{"depths": [4, 4, 4], "learning_rate": 0.0028, "beta2": 0.999}
Rows from block 6 of a small image embedding model, named by matrix and row number. Rows with one number belong to one channel. Each number is 50 + 15 x the weight over its row's rms, rounded and kept within 0 to 99. All counts start at 0.
Before each channel's rows are labels from the 100 images, of 14848, where the channel reaches its highest value: "place" is the part of the image that holds the peak. Only what is clearly more common there than usual is listed. The data: small renderings of single solids in any pose.
# convs0: first 3x3 conv (model.blocks.6.convs.0.weight, 80x80x3x3, each kernel summed), inputs 0-79
# convs1: second 3x3 conv (model.blocks.6.convs.1.weight, 80x80x3x3, transposed, each kernel summed), outputs 0-79

place: bottom centre
convs0.65:66 50 60 55 51 16 56 51 59 24 56 59 53 64 21 21 63 72 45 74 49 73 32 90 38 44 39 49 61 41 50 45 50 67 36 44 21 49 46 33 53 26 37 23 64 89 34 41 52 43 53 56 38 56 50 63 66 46 54 40 34 55 71 41 33 47 29 24 61 59 63 32 67 50 54 62 43 50 44 54
convs1.65:23 52 52 58 52 44 23 38 33 51 36 32 79 51 50 63 46 62 49 42 61 41 62 65 53 53 41 67 86 65 43 65 41 61 46 49 83 38 56 52 50 41 37 35 23 46 81 62 54 68 37 43 28 52 37 81 67 47 61 62 29 29 59 41 36 51 73 56 63 41 62 46 42 41 90 66 38 34 56 40

place: top left
convs0.38:41 39 43 28 36 28 53 57 53 42 46 25 22 35 51 36 48 43 17 25 11 32 28 62 25 41 46 55 36 44 61 49 36 27 48 26 33 32 56 55 43 33 42 31 49 39 31 67 59 57 41 38 36 36 60 36 31 30 46 57 37 35 29 56 61 42 43 48 56 67 31 36 63 17 62 42 49 32 49 50
convs1.38:57 56 48 44 48 59 63 71 58 74 40 59 64 50 50 56 78 42 51 32 39 60 30 44 26 25 12 46 38 57 57 49 57 59 49 60 35 48 43 42 31 71 48 44 46 24 51 38 31 38 50 55 50 50 66 75 62 54 70 49 28 23 47 70 45 56 43 51 25 43 19 30 45 26 45 77 57 54 90 70

place: bottom right
convs0.20:33 58 30 35 27 31 41 13 42 48 44 49 48 30 36 73 39 30 30 50 50 57 44 31 39 41 22 41 25 50 44 30 25 45 29 57 48 37 37 49 36 49 48 60 36 42 65 34 49 33 51 42 66 51 38 30 34 41 47 25 35 29 55 10 60 20 52 59 37 42 50 56 46 37 34 29 50 28 36 40
convs1.20:76 55 56 43 47 67 22 57 65 30 53 67 58 59 53 46 51 48 60 53 30 25 36 27 44 56 57 38 40 35 75 65 58 65 57 63 42 67 39 42 72 39 52 54 26 49 40 22 35 21 38 39 37 40 52 58 47 72 71 52 36 48 28 53 74 21 22 69 39 60 37 63 42 19 39 50 38 72 53 61

place: bottom centre
convs0.5:59 32 40 59 52 29 47 46 56 17 46 45 45 66 55 28 50 41 26 47 58 33 22 51 48 58 37 52 38 43 32 59 78 40 53 63 33 32 36 45 62 49 19 25 36 50 54 76 69 44 47 56 23 65 33 61 56 68 08 43 43 59 43 42 31 56 56 37 38 50 38 54 24 26 42 54 14 50 47 43
convs1.5:48 51 58 71 59 63 42 57 65 60 39 48 64 50 45 47 36 37 58 40 51 24 42 22 28 35 32 42 37 64 99 46 27 68 63 62 49 46 25 26 54 53 47 80 21 51 57 50 46 57 35 56 40 51 48 60 71 50 39 46 54 43 59 66 87 80 73 41 58 47 34 51 45 35 52 59 32 32 54 28

place: top centre
convs0.2:64 58 35 08 79 50 65 52 62 28 68 62 52 43 49 53 52 35 44 60 75 62 17 63 26 48 34 64 23 45 25 60 74 58 68 56 38 50 53 51 58 36 45 49 47 58 63 61 47 48 41 36 52 44 22 41 47 26 37 71 60 52 39 66 39 70 45 39 62 79 63 46 25 40 81 62 53 63 38 48
convs1.2:33 48 49 40 48 39 48 75 75 65 28 66 65 69 56 30 33 35 45 26 60 63 59 56 55 60 60 47 22 70 61 57 55 55 39 38 52 53 39 67 51 66 76 60 56 33 25 35 51 37 58 43 77 83 46 40 54 46 34 19 78 51 34 78 45 33 60 54 53 13 30 47 54 60 35 39 38 58 46 46

place: middle left
convs0.21:48 34 59 22 57 44 45 28 58 50 32 55 47 63 66 02 44 51 45 50 54 40 42 46 73 58 51 27 71 62 43 34 70 60 37 38 39 46 58 24 51 43 37 33 46 73 30 39 74 78 67 66 48 36 54 47 69 46 32 15 35 57 54 27 63 57 48 46 39 36 35 47 42 61 30 33 30 53 68 30
convs1.21:36 37 43 73 68 63 16 47 58 63 48 52 57 57 63 48 73 33 71 45 25 46 45 45 75 71 30 61 64 55 73 71 08 71 25 44 61 42 61 38 56 47 58 61 29 50 56 49 55 53 71 61 52 56 59 49 43 37 61 52 52 46 63 54 89 64 59 67 54 25 68 69 33 64 40 52 37 56 36 33

place: bottom centre; centre
convs0.69:27 44 71 29 44 40 68 25 46 54 36 53 37 59 50 42 46 00 28 82 51 19 42 30 51 37 44 41 40 79 59 42 52 60 48 64 55 38 56 53 24 66 43 41 69 70 29 38 49 56 45 53 21 72 42 44 50 44 47 53 68 45 36 53 62 53 69 44 25 35 42 37 56 57 25 46 55 67 59 47
convs1.69:48 54 40 54 64 55 38 57 34 41 35 45 84 55 42 47 82 64 51 33 67 61 46 50 22 62 18 43 56 71 57 21 39 44 14 21 42 46 64 51 46 55 40 41 51 51 47 63 56 65 73 60 78 67 66 81 68 43 59 35 70 46 47 67 47 72 69 55 59 52 59 59 51 31 79 57 60 41 47 67

place: bottom right
convs0.8:29 63 63 20 43 23 57 60 54 61 26 30 35 57 45 52 65 00 26 08 30 56 44 20 45 44 55 56 47 43 59 38 53 45 54 40 51 32 21 37 50 49 43 54 47 34 66 33 40 55 32 46 47 40 33 51 51 31 44 64 30 39 58 30 54 44 64 64 44 55 54 50 41 61 36 57 40 59 32 74
convs1.8:83 31 34 56 36 65 40 68 57 75 51 49 63 41 34 43 45 82 46 14 25 33 37 43 54 33 43 60 44 34 52 58 47 60 77 54 40 82 54 44 61 56 49 30 35 52 53 40 33 41 52 59 46 68 46 87 53 60 62 62 71 65 50 50 69 50 26 63 54 59 56 27 36 38 47 53 42 43 89 50

place: top centre
convs0.0:63 45 38 25 46 29 76 62 52 19 57 59 32 60 66 46 63 53 41 63 42 33 26 57 29 03 38 39 33 75 59 59 67 40 68 59 42 37 54 63 63 61 07 39 41 47 70 36 45 43 61 56 32 56 23 52 22 31 47 63 53 46 38 65 63 54 59 54 70 62 55 44 43 39 55 44 58 61 37 50
convs1.0:37 40 45 57 25 56 51 53 70 56 30 61 35 70 50 25 04 50 46 29 57 53 34 58 43 48 54 49 33 57 51 51 51 61 17 39 53 43 43 61 71 48 62 54 49 33 35 22 38 28 50 53 52 93 45 48 31 42 21 37 72 73 43 72 52 29 51 42 57 26 33 43 59 57 28 44 56 50 52 36

place: middle right; centre
convs0.75:51 46 21 30 37 47 35 81 55 46 67 27 44 27 38 50 71 60 35 57 62 47 65 38 21 40 31 40 41 42 63 57 64 42 47 21 32 55 62 69 70 53 39 38 52 39 37 41 46 46 40 39 34 52 36 48 55 00 40 56 45 32 28 33 41 35 48 37 47 66 51 61 58 14 75 51 40 37 47 42
convs1.75:51 49 51 44 43 80 36 72 56 45 35 30 30 26 36 67 43 30 40 49 58 62 49 35 29 54 33 80 54 51 31 43 64 37 74 68 32 44 49 49 74 48 60 59 55 57 25 38 51 32 74 72 56 78 38 56 41 76 42 41 73 65 61 65 41 36 56 42 14 68 53 52 75 46 61 39 47 62 31 36

place: bottom right
convs0.23:47 58 45 29 33 44 37 55 53 36 47 20 11 48 27 54 57 56 44 07 32 58 34 50 38 42 45 54 40 33 62 55 58 47 66 31 23 30 53 41 54 51 43 46 49 27 53 32 47 52 51 38 29 34 42 33 55 39 48 74 32 39 00 47 36 66 36 48 63 53 42 48 40 56 71 53 58 58 43 64
convs1.23:35 55 57 62 45 81 59 56 47 67 34 46 75 43 57 51 61 29 60 46 25 73 40 60 30 12 24 54 44 43 65 48 60 56 46 57 43 38 48 71 43 34 54 73 34 41 35 35 39 30 45 38 63 63 29 70 64 50 32 49 71 27 59 64 65 64 44 18 27 25 59 54 53 65 30 60 64 40 71 54

place: bottom centre
convs0.58:73 40 46 39 17 60 48 49 37 54 74 37 52 43 38 54 48 57 24 87 49 48 35 61 43 48 35 38 18 36 40 32 86 62 77 45 39 50 35 42 51 54 16 39 67 80 45 47 69 39 25 27 48 64 47 67 67 44 57 61 56 54 44 42 30 28 52 37 42 39 43 48 45 47 35 40 43 46 67 69
convs1.58:69 45 39 46 43 36 43 75 48 32 71 20 77 20 41 54 52 55 41 52 56 60 54 50 53 41 24 64 58 57 75 47 27 55 42 40 46 61 39 43 40 61 58 81 27 63 59 42 46 48 37 54 49 83 36 72 66 47 54 27 76 67 42 44 46 89 55 55 57 41 48 28 58 28 66 48 31 29 49 32

place: bottom centre; centre
convs0.57:77 43 49 55 40 41 46 29 61 66 69 68 54 29 63 66 37 73 61 98 51 27 51 64 41 48 25 35 28 46 31 55 76 48 67 56 58 36 24 47 35 48 46 46 67 50 38 37 52 40 47 57 26 63 47 36 76 64 28 65 52 33 41 33 52 30 66 55 25 48 43 52 34 44 36 29 51 63 30 47
convs1.57:41 55 61 44 50 60 48 38 53 72 49 24 68 42 51 51 79 40 55 63 90 53 50 54 65 52 33 54 61 71 60 59 11 53 32 17 67 47 47 45 43 53 48 48 50 46 77 69 69 67 44 36 51 69 62 82 51 46 62 48 48 67 30 59 51 70 60 67 55 52 75 62 45 59 91 40 36 54 68 44

place: middle right; centre
convs0.70:66 49 35 39 57 84 48 52 48 64 74 45 47 62 68 32 45 71 24 50 91 23 39 63 52 61 58 43 16 54 57 54 70 52 71 35 57 61 29 62 53 57 30 41 69 63 62 52 82 46 28 73 26 63 34 65 59 60 37 56 67 63 61 54 44 60 48 47 53 71 64 45 43 32 62 67 36 54 63 54
convs1.70:43 51 70 30 73 47 73 80 47 62 37 33 55 37 41 57 50 49 55 40 44 54 31 44 27 43 20 63 51 29 32 34 61 40 45 50 17 53 40 49 32 58 63 38 35 44 74 58 50 56 42 57 61 59 50 52 68 26 55 42 71 59 59 43 71 52 63 55 64 13 18 13 51 34 59 50 42 22 63 45

place: centre
convs0.44:32 48 44 72 17 64 21 50 58 35 46 58 66 52 46 67 54 23 46 68 58 79 52 43 57 69 55 57 53 26 55 48 53 44 25 47 53 53 61 72 50 46 75 60 43 50 71 32 46 59 80 74 59 44 49 54 79 42 44 38 53 51 52 34 69 43 35 58 67 32 14 63 76 67 33 28 57 30 35 48
convs1.44:54 33 55 67 68 47 24 45 43 50 37 77 34 87 59 41 41 56 54 26 76 38 38 50 20 53 56 32 47 85 50 45 45 66 50 31 56 34 47 53 84 43 54 61 32 26 14 52 57 57 41 44 54 57 44 39 53 51 57 50 44 30 60 40 71 17 54 41 36 49 51 77 35 61 42 66 56 32 41 60

place: top centre; centre
convs0.31:40 40 35 35 22 60 24 69 35 47 25 38 47 48 61 37 57 49 38 29 46 21 33 40 36 62 41 36 23 28 58 35 49 57 49 36 32 72 69 53 51 56 61 54 58 62 13 51 71 62 36 36 39 61 52 48 43 48 27 66 63 40 59 50 31 47 34 40 29 43 27 61 52 19 68 46 58 23 73 45
convs1.31:31 45 54 37 44 48 55 48 69 82 50 45 50 37 36 18 59 19 58 69 37 62 67 60 56 54 47 41 54 50 70 70 65 64 71 59 69 46 22 50 55 66 46 34 80 57 47 60 44 61 57 36 59 31 59 33 53 51 47 48 84 78 53 59 32 46 49 39 52 41 31 09 54 49 27 35 52 68 80 43

place: centre; bottom centre
convs0.37:28 32 56 19 30 71 22 35 43 49 38 36 49 38 48 47 62 40 56 46 36 33 61 31 40 70 52 42 71 35 45 27 57 41 45 46 33 78 47 55 60 41 61 27 63 57 41 29 76 62 53 43 41 52 46 36 59 49 50 20 36 52 39 29 50 40 62 50 36 23 02 55 36 62 59 37 54 25 63 49
convs1.37:45 45 52 58 54 59 53 52 71 70 47 63 34 69 60 44 34 27 55 40 14 37 60 52 48 50 53 39 46 28 70 70 32 64 42 42 59 07 42 59 64 26 57 52 54 25 27 45 55 57 51 38 62 81 46 41 47 37 23 47 73 59 59 51 61 25 45 37 38 33 65 33 49 77 41 30 66 74 27 55

place: bottom centre
convs0.74:00 46 69 29 60 44 46 48 48 46 62 37 49 55 37 47 51 32 55 22 84 74 35 37 51 33 51 64 56 37 61 66 64 27 39 68 51 27 37 26 51 53 49 54 50 48 56 32 29 35 42 57 60 65 63 50 61 52 26 60 66 58 52 63 34 41 69 23 57 40 57 75 46 72 26 64 42 72 40 51
convs1.74:31 51 44 48 39 53 44 72 50 46 57 54 72 33 39 49 78 69 34 53 38 23 32 44 25 47 38 67 48 48 31 41 51 65 56 62 33 56 54 44 42 81 30 29 37 65 61 37 51 40 56 60 59 65 66 91 82 56 73 54 32 51 54 40 31 66 29 45 69 61 53 19 62 34 62 54 46 57 63 72

place: top centre
convs0.39:50 27 59 37 54 28 62 35 40 48 27 66 56 47 69 53 43 44 71 12 70 70 75 29 59 40 64 68 64 77 34 52 80 39 57 80 44 56 48 46 58 78 64 35 32 39 59 51 53 37 67 55 50 50 53 54 59 60 36 26 49 57 58 30 73 40 58 59 35 32 32 32 42 60 46 27 57 32 61 41
convs1.39:64 52 46 68 52 43 44 41 62 51 54 68 47 62 68 48 61 50 80 51 28 29 22 25 48 19 52 77 55 72 42 71 19 44 37 44 39 34 50 41 53 52 66 58 13 33 68 51 48 52 39 51 55 53 31 46 60 61 06 62 37 53 46 48 78 37 72 46 65 56 64 62 44 60 28 38 51 52 51 30

place: middle right
convs0.46:54 35 47 23 49 22 61 25 60 44 44 62 45 67 29 47 50 38 36 58 91 27 54 43 62 64 36 61 35 56 36 49 76 46 54 40 26 32 27 39 43 38 38 18 41 53 29 65 49 34 49 64 06 39 45 45 56 38 48 56 53 42 44 48 40 57 38 23 30 37 54 42 32 25 42 39 35 56 61 38
convs1.46:06 57 44 56 62 58 40 56 63 43 27 27 65 25 37 48 46 46 58 51 61 21 44 41 40 62 37 66 46 55 60 45 11 49 26 32 32 40 41 38 34 73 62 60 16 55 54 62 60 61 50 67 60 61 36 46 74 39 50 48 47 48 56 38 40 66 66 73 75 36 34 43 62 32 65 61 36 56 57 22

place: bottom centre
convs0.53:55 43 47 41 24 50 31 57 49 73 22 27 40 33 78 21 58 55 20 70 71 46 52 62 42 50 51 34 33 40 56 36 55 38 39 33 29 46 49 71 62 27 47 60 71 68 19 52 66 44 65 75 49 63 54 30 53 39 34 51 54 36 48 70 38 40 38 52 40 65 19 54 54 26 54 42 27 62 56 42
convs1.53:55 48 35 52 37 74 52 31 48 78 41 52 58 60 22 51 48 43 62 50 93 63 56 56 31 62 32 34 60 61 50 52 35 76 32 26 61 45 40 42 63 38 57 35 76 71 65 55 51 66 57 47 47 45 57 73 51 33 45 35 63 62 57 74 34 63 61 55 49 58 43 30 79 34 95 47 64 55 56 61

place: middle left
convs0.51:71 62 42 42 66 45 79 53 68 32 78 69 17 42 44 67 64 72 67 68 53 38 53 79 34 29 42 48 40 69 37 70 66 34 44 75 52 61 79 55 70 57 48 34 32 60 53 56 16 45 76 48 48 57 60 47 52 39 45 65 43 41 39 52 69 68 71 54 58 49 70 58 59 38 59 57 62 65 32 42
convs1.51:50 37 41 43 42 44 58 47 43 52 55 53 26 73 44 26 36 57 42 64 48 59 68 76 90 52 74 64 62 51 38 45 37 53 18 55 55 46 47 57 66 61 69 39 82 56 44 31 39 31 37 56 42 69 41 45 36 38 25 45 51 55 28 58 58 28 55 56 60 49 75 67 59 95 19 40 59 43 45 55

place: middle right
convs0.66:75 47 43 44 49 22 43 70 77 26 34 66 50 55 45 50 56 68 48 41 67 45 53 57 36 50 35 53 50 41 43 74 89 45 46 47 70 53 51 55 55 61 59 35 39 44 62 56 69 77 73 41 33 67 42 26 78 38 19 32 54 36 24 42 56 53 48 57 61 37 67 80 55 64 52 18 47 33 37 46
convs1.66:55 38 53 22 35 73 57 46 20 85 49 33 48 41 45 34 83 42 38 50 50 70 27 61 48 44 46 57 43 73 24 41 43 61 50 05 63 34 75 41 51 59 59 55 46 58 74 28 46 24 68 60 50 79 43 39 62 29 38 50 45 38 32 52 52 52 49 60 47 51 36 61 58 60 60 29 52 71 41 49

place: centre; bottom centre
convs0.3:33 29 52 62 54 62 23 23 05 59 71 39 41 47 38 18 42 49 60 56 27 50 57 31 40 52 62 59 50 43 44 45 25 60 52 39 47 68 37 57 48 41 48 31 73 40 53 53 54 54 30 57 37 52 33 40 16 37 45 40 79 39 47 31 21 42 60 22 23 57 42 39 56 49 64 51 38 45 55 29
convs1.3:16 59 54 76 41 34 59 43 58 38 55 53 50 61 59 39 45 17 38 30 26 68 67 67 45 60 31 34 41 31 52 52 42 56 35 51 83 40 47 72 57 63 69 50 62 20 30 59 58 68 58 64 66 57 47 46 57 59 36 54 69 51 55 52 49 29 57 35 41 23 35 46 30 51 66 39 71 78 64 77